A small contrastive image-text model, trained from scratch.
Training: muon at rate 0.022, 27000 steps, batches of 256.
Data: trained on analogue clock faces, 97500 training examples, 70.9 epochs.
Rows from block 3 of the text encoder, named by matrix and row number. Rows with one number belong to one attention dimension. Each number is 128 + 32 x the weight over its row's rms, rounded and kept within 0 to 255. All counts start at 0. Numbers have three digits each. After the name is the row's rms in percent of the matrix's.
# q: attention query (text_encoder.blocks.3.attn.q.weight, 384x384), inputs 96-143
# k: attention key (text_encoder.blocks.3.attn.k.weight, 384x384), inputs 96-143
q.105 060:123078107088103168096104109113125149147139159090185122165165086148070107191080104125096124114123125120120101159069112118130140103104138114082104
q.106 096:126086135059189115174145128177118135077157113165160134074081181135142121149169175107091056168148113115142141116138140096205135117162135132125145
q.107 099:137124107122084167129095149246149139154130142107113127221105103103079105129116134114105098078137142147166071159121131108102149122088134145123148
q.108 087:118136133135187089133114163123107150127166104123156154055130165056189124090139154137174131178140158113172168074143157114144090107133164150151128
q.109 068:120083097094156170122138145110135138156175178106201158060135097138101176149122172121100095121151121132106149157176117138172152180098124107142155
q.110 106:090158151168098134065123142103126136175131083119113116141137073068136123135097118132147161071115154153102118135086148128103113113112123160107129
q.111 102:169074065154085208103114077154112098125120132095208125172119115137089135148131104094123122162080132102163127142115112144098166118107167131089146
q.112 109:169207143098079120137130118068107120116195108187125130142139151119136103157084138147151161150200082124157111158075179083094120149143074091108120
q.113 097:160113132101147091195155078166132129134164126153136098060119136141108157159069091133162184140129113125159108121130169104114107082101099145077148
q.114 090:108208129160156094123124182103146205146126130170107109118142080129150082042175163120146134079142205147118116172155156077108165135178189143117164
q.115 072:088111092159146120107063128147124172116087144081145161118123102116109112096167113114089055144140152139153137132120110171179116080116145171153161
q.116 091:145131145120181166124097141165111128117141108149128128189141144140138091123153184117135055116178173136197157145104125046147146168168076119105151
q.117 131:165141126099142082151122113119135139080205170118166137154144139147176090103139146156152101132153156181209128130144212107140156106233127131130164
q.118 112:169083103056131121168176113145203124099150136131140124092112107201184154184073078137120163092133105111158080128087116128113116149081137132126134
q.119 069:119106154123094078143115065133175144119125112100177104166100134106070148102153128106132074120112035060076145162144099076142089121120078167162114
q.120 106:097120113126138086108138108156163086122123128119169123138103123143096162139131131144067117112106124087087136146111117107079103120116110141151122
q.121 101:180171089100119125122137144101077202129114152137140171155152082086177077107148129123116127128172198173178147106099154111168134156201136140145190
q.122 070:101133134148189124148110240132100077100101124098101173091091153097131123132135124148103142195142166116102140083206105112133153184152176125101132
q.123 088:165078148130117075120123144168171147132133071132042107101127129127058173073113087129151185097171114063079118150074111117171118091112149147132147
q.124 094:056143151169149138157159096114174146160120106145146057106135137155142160149138153082120141126071094108070130116170119091152113112112134130119125
q.125 105:108064117178071138113142124100126094126097080115091109078078145158113144176118107142126183076103083099038086167108113156134128150067140106154112
q.126 114:146102091098133110142094129117102115118208124109188144137122104132111114169122116167110122137145171098167143134137181124150128125216150127126227
q.127 086:185059148114088144162139100196135096126111145071098129182144142194112107139128134129122097123137141125176125166136115140124129132114125108146132
q.128 088:115187146111164179136114196110169136133130178147162118192133195114166121122107102155134163129154128195187107116073103173078105120063102112146082
q.129 129:185176114171135043163071183109121120148138164062097160114132106128123043111139098144193125134124185057161109121186153091065131134161109137135143
q.130 095:145186102176140119125077147224157169127154114101050109131123146126180192108047111068135153128133126164165120170148099113133135152068209116131141
q.131 066:099157114119067124140125097223159092127127087155123151211146104160184112106116118088128110109126106181179135121134141171132107159120113080178140
q.132 085:107120129156119177115165160038119130135103173118116142116107070159105118133165145119076140119111176090145153133096120089068187121134102139113142
q.133 100:127103143158123183100133109127169155083119129110114118139111143120141147170097103124148133130128093170159087118051141162215112113103145121179096
q.134 107:095112166123122171147107163131197138108187146183148115177154142137089117149082137068137118129155015211132121170075126130152129159079102093139154
q.135 088:116095151151085120151150102187137098110181136129125155066125099156132098118106090097139136083123095160153077157094116188230154121110154099139166
q.136 106:104130153166131171125158130147149137098086094198135143209124133136132083195121156102075128164169089158103153020108105174198123146103129110162112
q.137 078:145059086218138160141114175140133111154149124130156143105144157187132128084132117127126155193083098183188155161127130131123135147076155099154140
q.138 106:128106182100168120131130127189226159121161106154129126194136154156124138127067140079090145130155096144124135103120106115132107168101151067145149
q.139 095:117127164127134171120153162159144140109167085129021131118132131080086081137081167089140130131169107141103135161104130065241119172088078138126135
q.140 094:164157105108174118157104160080139110162133172149190100129113179137131196105130108177169148122108183111109092121129114159033110126083194118141094
q.141 095:191079109102174147160156123190162112129151112130230119116137130174154113095177156139101100111118137136120091079128115175096132126125167126145086
q.142 095:116165127113126195141195165137128073126152132170147123166145131165143085148179113167113174147115165170165148124089134167158102142048098122143131
q.143 088:119142146121129134143145122104123098124112136173144132189161120144093110155144142114120132153163137085125176052173120179097120188138098132131110
q.144 111:097169154128200111102166103131111142130115156167139145102116157096136136071103122122174121153184130164130154152082166164143115154161121109114096
q.145 117:192166090133104115183146095123149149114149128151201133172120133057142116089147193143098108125169166161141112172134177066101105144148124078130119
q.146 079:085161080115133091092103217148132148085134185053155140131088083118133152189118112140136108087153167096109117127141133094109130111098069104137112
q.147 075:075118118114137122142144116137081160151118130086082136160121058136141091152126150126112130082152097118064130111137062096128151100076144132132154
q.148 144:118147130147089132110083109133161208109165149131150120048093148084168165188126098138131101133108130122147112105155063112103177086106094057129148
q.149 101:129167158163148077093138134130116176123140111132112147135075092118114154188158112158071158091176134074163170182133154105166128069197085121129150
q.150 103:106175151168107116162122100122137156174148149163181106132161124106164103138166106162087103127123107143132165152053140109141102106161121126146186
q.151 116:167123061084106137120139144169172129136169151185237150143123150078154108124123130166122144120134118126100113136116189129120080155117131100127121
q.152 134:152093110119109121125068190158098036160154150097112106165183101156160153141133136151129151139101108130108128138108148129108120126118164144120135
q.153 071:164081123118061173115137085137139114184167082128128134179108112162137164205137103152098151075121128128121141084097118093125152142139128129125172
q.154 094:141034127091115153104130114117087137136160101155083108117117142126206142115071100117150101173102085158103118099149054149105158105065246150131134
q.155 097:157161121185137108153102130082118150099139122157114178157135122069079128138109134158109118100192105158157114171137180145115096160141058114163127
q.156 116:145109103107115115108129191145147056100124141101157109157130127160148139140157129131110156084102129107095122133129139125129108144110115114136119
q.157 088:116106110125088148143138084154106168132067121122131103030136163110152113149090130122156079176101134128100133099153086110092186129113214134118114
q.158 125:222170140151092088133078134173147115146150118173160163140159108107101065111157150125112159115171069100112122152101148162187080119190162120155175
q.159 111:110194081127159080124139133097127156114178161115171154140173094105183121107154122162118096100176170133108146188082108102121137091140066105138125
q.160 099:106114146131079086138079146121090152134207105115069130094208052071099117094110085135147121129122214151133121160162111157088101173121109098172193
q.161 079:118145137145139117119105079103115096138114093134109153162119110122082117129126188122109081179160109112061100078161115150131070122147157107134091
q.162 077:079073115210094141097140106133138194080141119112189150166139058191181131194109151129158108118110138172168169171095095093156181152139149103103085
q.163 072:122146151095127205137101110022144136146192118127092111087098131111098103137154147096156146122170090134082168064125150185068079051194148135047125
q.164 067:146112106134057157129206126175174133129105162130154160138125109134167154152111114140162114101119158150202145177082140173162210136124137134130122
q.165 101:134085120155139129151123171137174117090143113157158135059138117103153104131116157159201121122097072172132146209068094144135183112129192121143105
q.166 075:086132161092100163141093103096158168168175090164132120174099100156153080093178133107072131095142102133129101087165121094122110100206161182122166
q.167 081:105115120129197158126170171114128099099103128102130125168096150138208115114114144136128107157117168123152107185133081045153173143106204129165090
q.168 064:134162148108125129115057139105075129139144133112024129081165135103063151078150132162105085119176164172059117138078079168081103104075090078119177
q.169 094:111119121166180103138097105123133064149088137095115134248120153180122136124149175117091119109134156111078080115124099064183121152069167156155188
q.170 059:126097147102179079080119162133155130107146150100149097080128139122137122069108133120093127124109170126124093180162138096107122159099144133164167
q.171 077:137068120146145047158111087129170126109146088141160124227125067184123121101130146088141153071101080087119116109175174123179066187115128139196156
q.172 088:136095115144116084130105167141119162091160103108093107012164080076105128073100071137179142169129120137172127183107139165102131113151156086171131
q.173 094:135112105149183121131124154167110091100094113093154150180112142175112151199137164134128122136111115079199144093098143065203146113148127143148137
q.174 086:144150137107188124109095101128142093155074125130100139203130184186104172143128148145056102132150150117098078059158089114147107141077108122132165
q.175 085:086139105163171145123152144108142106103110178078170126212112133148190142137124093119113088132118208141167116196180108043131159181071137144162142
q.176 101:170117113127131098130130094157136125080084104153167125133139157117094135121097133121117144156123192080146168127149161176159126139112113093115090
q.177 123:130149130170073155116167131179100143134120146103138129129150116150143160201121130117089132138148115130190139164061139108130127094016064102139136
q.178 070:087147081158121166115159125077139139119079150095144141116135119103156096068128129081078054174132080111193109136151159172129120111172138130087119
q.179 093:116129135139171124114106152134135140162226102128075112162135109108108108108157091163224107119139081190065125159110072102118118121079112152142137
q.180 120:116120060116118124150103081099108156116090099141099132171150136108170131130116077078111137120090135136140118096206126160072140149154190110174109
q.181 098:080053093087158087134157089162119169113131094189132137132123150108093130147092132116093067152119131112113110073190128135113128188150104067144111
q.182 104:147123122064125134135164125134125115153068152177070130119155149142109172130113116159174206104138177100065115110127110167152110084170147100153142
q.183 088:122118119099127164105160140102107124084096076125170102044109180135089166108175173133141145144108080126087081084133157173111082115126149137150101
q.184 105:103142119136149115140129095196107147165216150132014127164128106142150140164122080093157084081118138173144143188103087070119181122083066115119135
q.185 067:116138144115138143172147126176104062158123110123160127094147159133089186169163095117118161148119139134073131083135120054091114088111167132121095
q.186 088:142172096202128107129071124068166140215126105123128129216157058122144120127114073119130108099114056127134096164150074119078150107116103126156137
q.187 091:128130103155120151131048112106179089150108116190160154141099141132139122119129098164106133057100148125115163106152088134144125132156123169138140
q.188 084:157156131198156110142116141105177079134172129084162117174085095105125073076109129163115152094124170149167169074125176078142123134105115173101177
q.189 085:064170110114114158137119156136125115143182142122176166134131132115112118099139100160123137085138072137135141116151104043159111171154118127124113
q.190 119:155144121115110116164173132162078116099184161093096159103190117110175095165102159130174116159158167160130137195104144046091181150126112098144130
q.191 082:045076128126084122101174119140130123128131178147020139156127098110140090139080128138094086120161201140162149112108115071128143160172100114148178
q.192 075:090166066120038141124128193079112164196107171089138100063077130084112183121168117156122078095136171125082113123166092140136150109108109143113124
q.193 103:154171143133151159080146141149102117145119104139154162069110131139133082124164184112094131174141177103150152141158101092143110136097086098141115
q.194 048:193172131116127111114141086125157205172116206185147107118180092151083112083117121108113031153136148077102170098131124105162122125124114126067138
q.195 064:129102180090056151134158095157115195157088171176087113123145106149096164120101169107138112112139100099199141184125148125152146124156200142114124
q.196 078:143167089136101132083134163121120196155041097148129104085116089125129154144159165122122095161108080095128178111125075185148141132113106105150151
q.197 078:078122139110156119125155173099111141081165134096100127171095103168115134143164086134145124111117176135181112132138117098104143120134111131125156
q.198 096:049126119156096149143168195079125190106160127129177112043085191127110182155180163145147085140154209143119137127155116098108140132072176138123157
q.199 079:046139095154031162081079103110111175125140115088161149161094107118114164086156130149144114118147178117066061154149133095103130211117136145169158
q.200 072:093116100091139120099106198114096092184103110088039093138109119096125189128147158145142155116128146150126166139116132141159141083107118114142101
q.201 066:127138145110094069159100176098148111162164171116114125148118112120134183165120170150072169093151144130141128130129146117151115109119162107139145
q.202 068:127138153113029140149163088099123180140137200149123091177141071123093173115075161122099134115141069101120146160117164111151140111143159147133107
q.203 078:173150117114107122139125061083121112131115159165096145145133130170122040109069082109114136148116143080073156052103149153148105153165131123108170
q.204 066:170136141120050142170169073109127197086095142148224132101134165109118128138085148102131068140153101076133140110107116163173105143152163152113169
q.205 082:192138136103184153119144166165107120168085158150045105095116123161111102079125159111132120161139096101144167132115108104138127083101098115124074
q.206 102:099136118122128132084136168140101127162114124168192126031102145099109172114151184168094130167146180133114174123163089132153128125079123133127129
q.207 095:108151085123009111148112113100118161137163080106104108219136105095121164133116113113131154092107067133071117097091146145119139117164151139169149
q.208 130:164164151121099169101067155133118127091074119166068171086083163090133126095115153064099133105146055166155132124158119116149123146075135122124200
q.209 112:141061163151108136112116114130126105173171115140089110111094128173166122099100118134145122170145168116110094080188152176124106112107159133156109
q.210 092:174108114125115162107138114130062206148161111117107139090099140085142187115095098128105144161128145124164121137184122128134121150085219104162127
q.211 106:126146129091128083145164059096141197110085091144115119135104188132178081161114082061036108169158110117170136173139138092161142085160092107163110
q.212 108:145121093088146056146156135163134186118127115088112122171167116092211117105212103114113101104135170159143146097095121111146147153104143122161168
q.213 124:062180108172105180104100157128092176086076136097152153076097118162150146152146137083114118123113017100080110157161110133138176125127139109134175
q.214 137:083143073107149082135170200177130118098154169108157135104144075144161165123129143156190117152121159101090171191052115083118200120127119136085171
q.215 109:138146090100118143138143123086157171129112150117077137100103146146195105106098135068080194187115155086084150137154124086157154139145166131105153
q.216 113:117086140138125163130119077115098131111127111143111137102113168150141169089069104082058177167119191088197095245158117064150109097089138134156145
q.217 094:135104117116091159106096084184108089116104117133172106066140179148113131077093143134113118152097085140109126194120150127126177132121084113114078
q.218 097:111053116181132213111114186136113094161191164135249103048134135169144162085146148156152152112076191135147108162104169125185111146114131176105118
q.219 121:167176078137067123115143190210121168177151169101113147116134089124171176167122113159146154081133054099059181114104127144123178144086190102118168
q.220 121:107104138111125083116147144143150173105153079180069127060073128103131135149029123062116166160136135132124160182128134185096150112076127093138189
q.221 110:148137131129140106132134153121171082104069138146145136085096119147156137090102136099109181116153117167077134148178140136159142127081192119153221
q.222 122:147142104166105119162092137144154098140146184097161118150135087138157155119099136110167160129115110085072107114131060103076161181157164177131093
q.223 106:168121111137075124130136135081144116143140163094145110088085134109098155160077131104109174188132073099108129158161112089043153125143191171108089
q.224 120:156107114141089172162098104077124119174211157073154133164126118163026135133071114145051147117166091058137118192131098076096149109165156092116164
q.225 116:159144131093144141172134150122126132097154171128194128164146146133125052089163122125147119142096098152161128090104144120195176104113099121135108
q.226 115:173090163149064144153155064100132110136144154067081127060123139079106149179105114118110143112110127121158149069124189113151105081135125093131093
q.227 092:166140134112123058150159112058156082144129159076161113112071175144158123112128127109104167164137143087113068177121100122187092102177133139139085
q.228 087:127172095080161093132158164148191112175105172127127114179152151128168162088147166116159143115110204129187106147120157153111118154146159148129100
k.105 062:117132111154083101125108193073092133125088128044128141095159121131121151102176143165145123195128160104131104066151138139078176155110202122098096
k.106 094:182138129188124171165109069152170137157134130108114110135159132175149083095139104100129173073114122154128104151104117141097132153093144127068127
k.107 099:065103072125126112138092176184128207156019130131108112053102156141112129097153172137174149109070105173090120124182156144116174102150196158153098
k.108 081:092144194132099139124123030155144102125145084175101127154177178141125111135091086135060135053111148114161137143152112152082130143136119157094184
k.109 073:171142175152128070170151111110103064170162096137180133131153152154135188093138113161129202139110126148123182109100105120146114141138154088085091
k.110 098:062106119090143072102102132072087122112107085097119111109139126106117137122112199122129123195156123121096116121145147150155126150157129119182115
k.111 086:095103105131211125116076191180157196130170192127102154116137153174123157145115167117130154132124167160117113073157103080140124151141169132096164
k.112 101:196090136134140113130086161168130139159118167167202095048136093145167128088155180090116097104129101155123138122157143160200122163134149151094099
k.113 093:065154099165115145125042176125106163169125121177087153125109139145153113118116124182121113105173141098093119077105134100105130125156115137109123
k.114 088:139145159137075114091156099131200063115091193147177120126096153099097167149116108107107171130109156154052125164163165176153143108116068103108170
k.115 070:133152129104112140132106077029079189103203082141147116062138108125144161112082106127145188152144105078075133123090095116128070114108202106120156
k.116 075:133122098184112169122113109129131143144070170076160124106137094116070172171110161058127140160124086169132173157118111141175125054077184058125091
k.117 117:126110183163042122103101132152144112068080119088111145144128151125091201187117108125151180186136102167099109112126133103112128173093109136126134
k.118 121:099115126140113082123086152188128171154144108171175155132130212130166112117135143183137112128146162105119107084116110117143134153179112136129139
k.119 075:130116126124177115120078132168077127149136114116085112113124094116124111082124142187172156148148096129121105182121117138075090108089172114100133
k.120 092:157147150124155133122084194119096183135178102092164121027124127122130131087116167158124114099080179101118125142142123166121106101204157148093181
k.121 098:150137147120095160155125045065121113083128111146171140082116138126139147139110098122078191161149112156087136128076121150131102099051155127103167
k.122 071:063111060139138170130159142124158108134020152100126132123091128097116135190147118102122101143090099120062166086104146153161119100116160075109164
k.123 081:076163158136105129112150130093127169137134088164180132179099160124152057176105164144155152111172089102098085108148134109107147165183100156116107
k.124 094:120127062173168098150167167208175089190068170172076112185171110150151111064133132115127113124139190168175119150131122145128130127158095140181095
k.125 113:178149113086153064135187172157162088128141091201179130213111105131188098090134121103136029108161162108178106103166121138133169200180093141142145
k.126 108:140127143160118125118176126167163120105115107157162129100124151141167145095104109120130121173128135146115154082077080142139101130136128117118145
k.127 088:114143128117157167102136110167084143125170061163105138223126149111101101170081131155113061147139116112149163117156089106084168145091155155100104
k.128 087:180085107140130166103139141128108103154172074107123130120133156159125125093106111147128155166100106092114172000137107069158153127161175142105109
k.129 123:141148153175124146142174041137085182108134138193101131086084118182150151103080125138129191094172101115127079119125149182136096050085174119148149
k.130 095:162146157122204180118151202136142167159130157110047092115134170112115090112125114122115148117156141077097089107095088029140112113114202164163130
k.131 067:064102108114120126151116125071123136156160168120102135090096129135096093100129160136136084146142100104039109105150092108126089063148162145129164
k.132 089:146161153151102105140144053133156118108138117157140108156203096151081134159157105123106186095089130098168185131053131197131172145114106118106117
k.133 102:157159130137145069101091187153133157116161103070170120127099125099155142127121079145171149138107149076201086161106128100101129101163079141116099
k.134 099:170109131083184124156120169123117117162148137105175135108157096122141119121135139120173149146133116075094144130151148117174112188205114133144113
k.135 108:134143153117100150113071124147155179092125055148126117188092151087159119086108110171148109165144154104109131097168146061135129112087134165102108
k.136 094:148117125082166137134141107136063128184149077115090142138100103144121089123121110124143166153081127113056131057153115152121145107189152103128136
k.137 086:143153102101186163195152159090129093145113119060103105192121135104169106048095165127150086176095078101116135044179180089174104112076167142134065
k.138 100:119065123123140175107165130079117131178152060148120135125081092182061094102084144138069143146128098092090155101169135078220120139123150122146173
k.139 087:121110163120165073087117166166119127163147085178120110187124110095172085122170139162150136092183137098084149210077088137122111140161110148142115
k.140 086:159112118112082188113133175097106130108135110089075115143153136165220150095096150108122148144077144155149113023150144096135144147124162142110117
k.141 098:122099101088080179125134098077111138135106104144146131149089124131126150058086126145089071163071068137155133018232172110185106105107174118097132
k.142 096:101137103154065084116101034141099146122139098158077137143136170079108167130125105139110129118121165135065185087139145101135174109147112157047178
k.143 089:113123155048077172164136095076087113144162136156073132122141066192140081156095105102168086120102087117017129053145106231104123120153143117115114
k.144 119:157127091133156159109203118142167120143179089143047133165093095096138117134083101146100134121193157081164133158075094072166148137071104094146101
k.145 115:144146112103101055139147179094109152116041052110026108159095124131118105122130096101119172105176123089110133082106111056097107189145136178144181
k.146 079:105139134164187174094154205069120083124157187134128150158132083147150159028154179185111141124101144138161103129148156174141123150124045118110125
k.147 072:125147137176138133140159201102091095086144175131182144151169145117071120111128104146108142132160153133138128101095201168154120158113106073104120
k.148 147:160108098138098182111128138116050090119143100116166132194126100152153175128047161148070163104149079171114130137163134149070163159122022123112109
k.149 107:072126127145147159095143096068110137066074087068145136082137132077125135166123151162107153158096157136125156139142191153129111150126086127125113
k.150 095:128144101116092073128147174159160174112035085095065124186136082162174118162162138106090145103130118086134127115156080118140136181115214218140104
k.151 102:126162076178160095146116154157158165157048123133066115132121129128173156085061166077159154174132081090077126120183087098128111097081122175134143
k.152 137:084161151167116094158101126157137170151100199128148139100177139122114131076184159126173104125057121117087136213159117187161143059135213151118176
k.153 065:119101075131045119138101135134115119162088144074100116099203145159053121139113057122114127115108061156138140143094097185073117110168146133151153
k.154 094:219109165156113183131093116156158163158181152201208119137179148170100095129065113155177115159142085182103119179096119128146112113080142072148121
k.155 106:085173102132113132103097114144152064078066128079058118190090068114159133142109127112154086130137081107139131138165050117104141109064037163125146
k.156 116:109139139143168109131138129134148200118136157155160146059159168103148132094141175112154124185072138160151145128158161198133121067154167141105140
k.157 103:164134100112085166137125200069082095163158130093151120109174147181115163114129131141124157119130118185095118098120117109111150179100105126182209
k.158 121:103174083196172100171126115165154115112075105099101160141100117083225106134116170087127108171138166108060144115158146118189127104129120144128131
k.159 117:100181112166167089154175162084123161112062081072079172164143093089128121116120146127078160132145180071163150151137181145172135175169055089147073
k.160 085:069147140118090144105149135103097168114062116098187109116118157097179104138099112094118131140083077142167154142100106152145139120110133164166147
k.161 082:134163112179092195106148211106115126115145143116193156132151119140125153146121107152155143062131149162163152177068141122071120144064119096104194
k.162 095:116140130117064175135149038129122135168209166102094172129081076188131134129086110125145092146120145117112092113131118173120127146130154138118117
k.163 070:139077140161144127133090083112114092076116153133137138136170174143100117105110140174098127155137191116207131099096147152187097151117090113145076
k.164 057:085128124120187146114137091146171099160135143140144122124119119076166170147177153123122158104103160143068107137144133140149164131181113148103130
k.165 105:134133148078138148164152055124090160149176123135052132029114146137128097108115134129179155169173131115119090075084116107131128135170081133121130
k.166 075:148144178102116163113098092108114116085128121138126102089154178096067135134054113179138091152120090140210194108198173172172144074148169121127098
k.167 076:136162102114088138186140121149127126165150135148068116137095088170067178164146118175194134092124109126056129109135095069082155068139095124096141
k.168 064:094129080148106133116125173115118130114086142083145153146107134132132084099079116099087107168136160150156105177162114150100113146076147159150077
k.169 089:150160047098094163115161181152109140173095166148132116212100087144125152086110092136093091158139122166105123180133142069080141127088198156105132
k.170 065:170136082129104128149110175139153116151066086090134108150107105137130121143162162098121087150097068147144161129175133001103161081143120132141097
k.171 079:128144165096105164109173132100122149156156107120146099153138084147147105139133106138166131152088076124152174112082194145142162168105152139148155
k.172 070:093130185106169105163099108127144125099116087122113106059181158127172091179140135071168202093097056103141138113102094113091150138167096135146146
k.173 084:122132132122105158135126124125139158122171164115049142173095078176116119052151141101128095133178144121070059099071107077075128124112202120131137
k.174 087:148153068155089125131127250163122132130083171103126125128120107125140139138135120118079080134131148159126133188175151079076119094111204127087152
k.175 084:130177093120044097123130146175143143172109120119164115187068073129091201192159121163155119075081101162058144135174133067128184095159148163117134
k.176 102:153121152101055145135131072135129136150122140110073103071125106177097210084115121136117182179147163107180166033086111155090113120169116109119123
k.177 133:098075096148149122124150078116175144153144137147133124054131146157081192146116112148142107108071127130097151010153095132120114124147085136119119
k.178 068:135115094143143125160128188156164148158125064149102124175095122141138090214118187053137076085106060126095104154079102080141107123096105109151134
k.179 091:158196176112139120126131138130099128096156133107142152155127099076161159104120113152102149120151158074177116118147141150119122138170116146067123
k.180 117:214176142127116102150132169144113139137080127118121138140128141098129068128095126111117054140175080106159162089127118134120129072106097104132128
k.181 093:154166179129052138168102110132129154140111128127094133133108150119123115108128122098169135117172147102077157139026134115116132106113214110124150
k.182 098:123076166137154144099120155108112128129119153087080138118170066156127197109120094213094115142176161143205089098103136161142092171143181135162086
k.183 094:110161133060129093146068179164120186145133142106081120083110116099187200157072162153151127200149172145163140121157133109104141146151045161080137
k.184 096:177143157146177136129149102084131136088164152098186170136090155088110132162115105152140134094095136087106120095144145188129127085146130139091116
k.185 076:077067084113099111142143081101131128139157120118155119076162135118094164120126117174114090135110212216146153084148112161088157143146099127153128
k.186 085:205120148163139150145139159145131125136096110109163159207113094132153073136088129049107097107144063065177155140180161108153152119128152101140113
k.187 082:144133143174113116097197161191095137107129089107128127156126115137100052134113112074120173122165116152129093148200156130152132151083089106166133
k.188 090:070138085099080168118156122102120113163110134086096093166111105165099053110180123104132130146142160107123161175151102113155144122127168113145128
k.189 078:108149085151161095138140108193090119087141101153162153163136141082126089081184169138117121098169098155140092189184118107110163158077114118141158
k.190 112:116140108124133158143107113111107142122116179179176153104165143146106115096131077191119127186116095112150104117124156174080130108122201198097126
k.191 082:087155114154114149111132208097112137148097133118163142169135135118103067144156111172154099157156115090112110139091147071139129142125255103155134
k.192 080:136169137101127144093121091091118129159178106173159104092093094163118097090078179117082162178142116111156135140206085104114087154076112121103156
k.193 079:152152126157096173094107084113129210097193123083159125075130136105074126146117146075200127129120128131146143159108150172115139147150102123116115
k.194 045:109129162106098131079051095124133043115033163040178133069128102195122124159126150104086168171133113159065107072095119171099143163165142139120109
k.195 060:071054196027106103109179194126126098137125144110082140135192106136141134086154078121150131155120159149126114072139128043125146167119113158136167
k.196 079:184183145137071090085119089085170132146230098147142140032102123126179077131122137085130124151117168138146125168123180169139170108163093097104123
k.197 079:099029093123151129130141184105127177134132133156043114128109139092122182079139115141173130118084144102206128149130101078153104110092109145112157
k.198 081:061087113110128169109113131096108132139098088139015090141084106143132153099071126160141134169094143150149142112167087137119124145102112116143111
k.199 075:171123140145160153132076120119168121157146128115110115102098112097183141138115170128115194192105093132082129142151089141126088114088123172108133
k.200 070:193110141143131100109172086110161152133148128229224131148123117131136080114108117107093160062125115088218129111114142123104121116075131127164167
k.201 062:172143133156131114109164137136097133137159097154253142148184111115079153142118125194147161088163089129135144096155159165152127104086184124161088
k.202 061:120076169032177146109132154132120094112117157094142115158161122150084154137139102134135129138140161133109131036127124037120136156153168137130135
k.203 077:155139131128164156110131079133161086125063159123163133099136136154126120126131154099098106121146156129143130165116101164081148139174121156141059
k.204 067:109152161030106127142119144157093055183059161127100132037151150147179119104135108141112134183143160179089127081147081138112161140175180134094114
k.205 071:098112137148111125104159049128155125098156153152201124108125121188072086147139152087111151131139182114142130148107112095147112187133113141127115
k.206 079:179121125130112156117132052115117154132110106139148124063114113137177061154114160071116145130124144146143166089117153180108152159161133089140097
k.207 077:171131176102190091128170129134146110133145118187155172144134138104151153134124096166108139097171151131146134130152146128167120115150189137125140
k.208 120:109123128115119078147112100135148148097177107130116136170150163108086105117160170129167074166136128103150084125183103123051098100149075127148101
k.209 119:144110103117063170116113152130093093094090147103087106128108105107150116140110106120152115148144104118117127157094183147131147084058157136144102
k.210 091:182096071063121136164127139073143113124141115135093117146120081174123105166106160139114107113138145107122125177092114198164139126153180170142144
k.211 105:129153126057146117140150196128123177093113113140098153131069141094117087157157162167117058084153139159144151063133158109105081110136079066106093
k.212 106:135128121101183151125108102082119142153178172104087136094099096134158130197115160152128105077106103143096161102099122164174140101188117107086132
k.213 121:122122132115186143150102199123126157110126079105128124084106133134102157095102151132144120199114094145121143141093126076150085132129129131103118
k.214 131:096154139173161116123147102190136149198119120146216133108172081112191166114126134141108164125111143117122184155103081106227126159144085115097160
k.215 118:145120103131107080138081113132166113163123129085126108131138095104092086129193194170193096100154176119134169113132161110130126108131136093086088
k.216 117:117159132110109084120054150157130101108181123110136120148136178136098111160181131174133078132123111126043159077129126105088152104126138144153085
k.217 092:170097082183095148141121198191101096137156127109113135072117126141118152079121158128182111200090159154181140162146124095143133095116063123116184
k.218 104:104105090106073110082094129146168129131124128117097086093107125163156145076137127096167150157106062162028129135150138099114166157104154139137163
k.219 138:109099132112202083165141154158158101172117126137085156113160149070122130139132151157094099122156167077146139143103130172136081139157020102133097
k.220 125:107106135095113053162142099155106143123131099156123117214119137068139088137165167195138123110161178107138133099111143139123152095175068132174123
k.221 111:150155088103091040161116107196180157149104169119180111120131111082136067136163166124199100101141122078134151129064156127114101104161105109146086
k.222 142:095080114138117122119058124152134099168117115121187140185130099112085198158147161196145135092131131144122126106125101123163149170151119099127133
k.223 132:170094123078100053168136129180151111138083105136140138181180114121103123114127159182143131115148153111127124129085122135138132152157082099149167
k.224 131:177132069146171128100149233124119124133125142128138128141113068144200076094137167137137082155146150141114086084107137105149145123052126110161090
k.225 106:097073097089058150118092074171135143160134136100122156132173120137081146140137147095110137140127212126134124116065125107111130201129186085116153
k.226 116:156117099080171082156158181098154098165135086138081123135122108124090070076123153101182135133148125114120109059155095091110177148174148121131116
k.227 092:108135080077134133156137181074100138148090083137063109210107135111162092082126102149179171168144126115084091080148137069063186101096130143155107
k.228 094:107157150182102146124109097157131140067096123154181154151147144131164131180114097144098151144124150107154119153114112126129129128050168183135193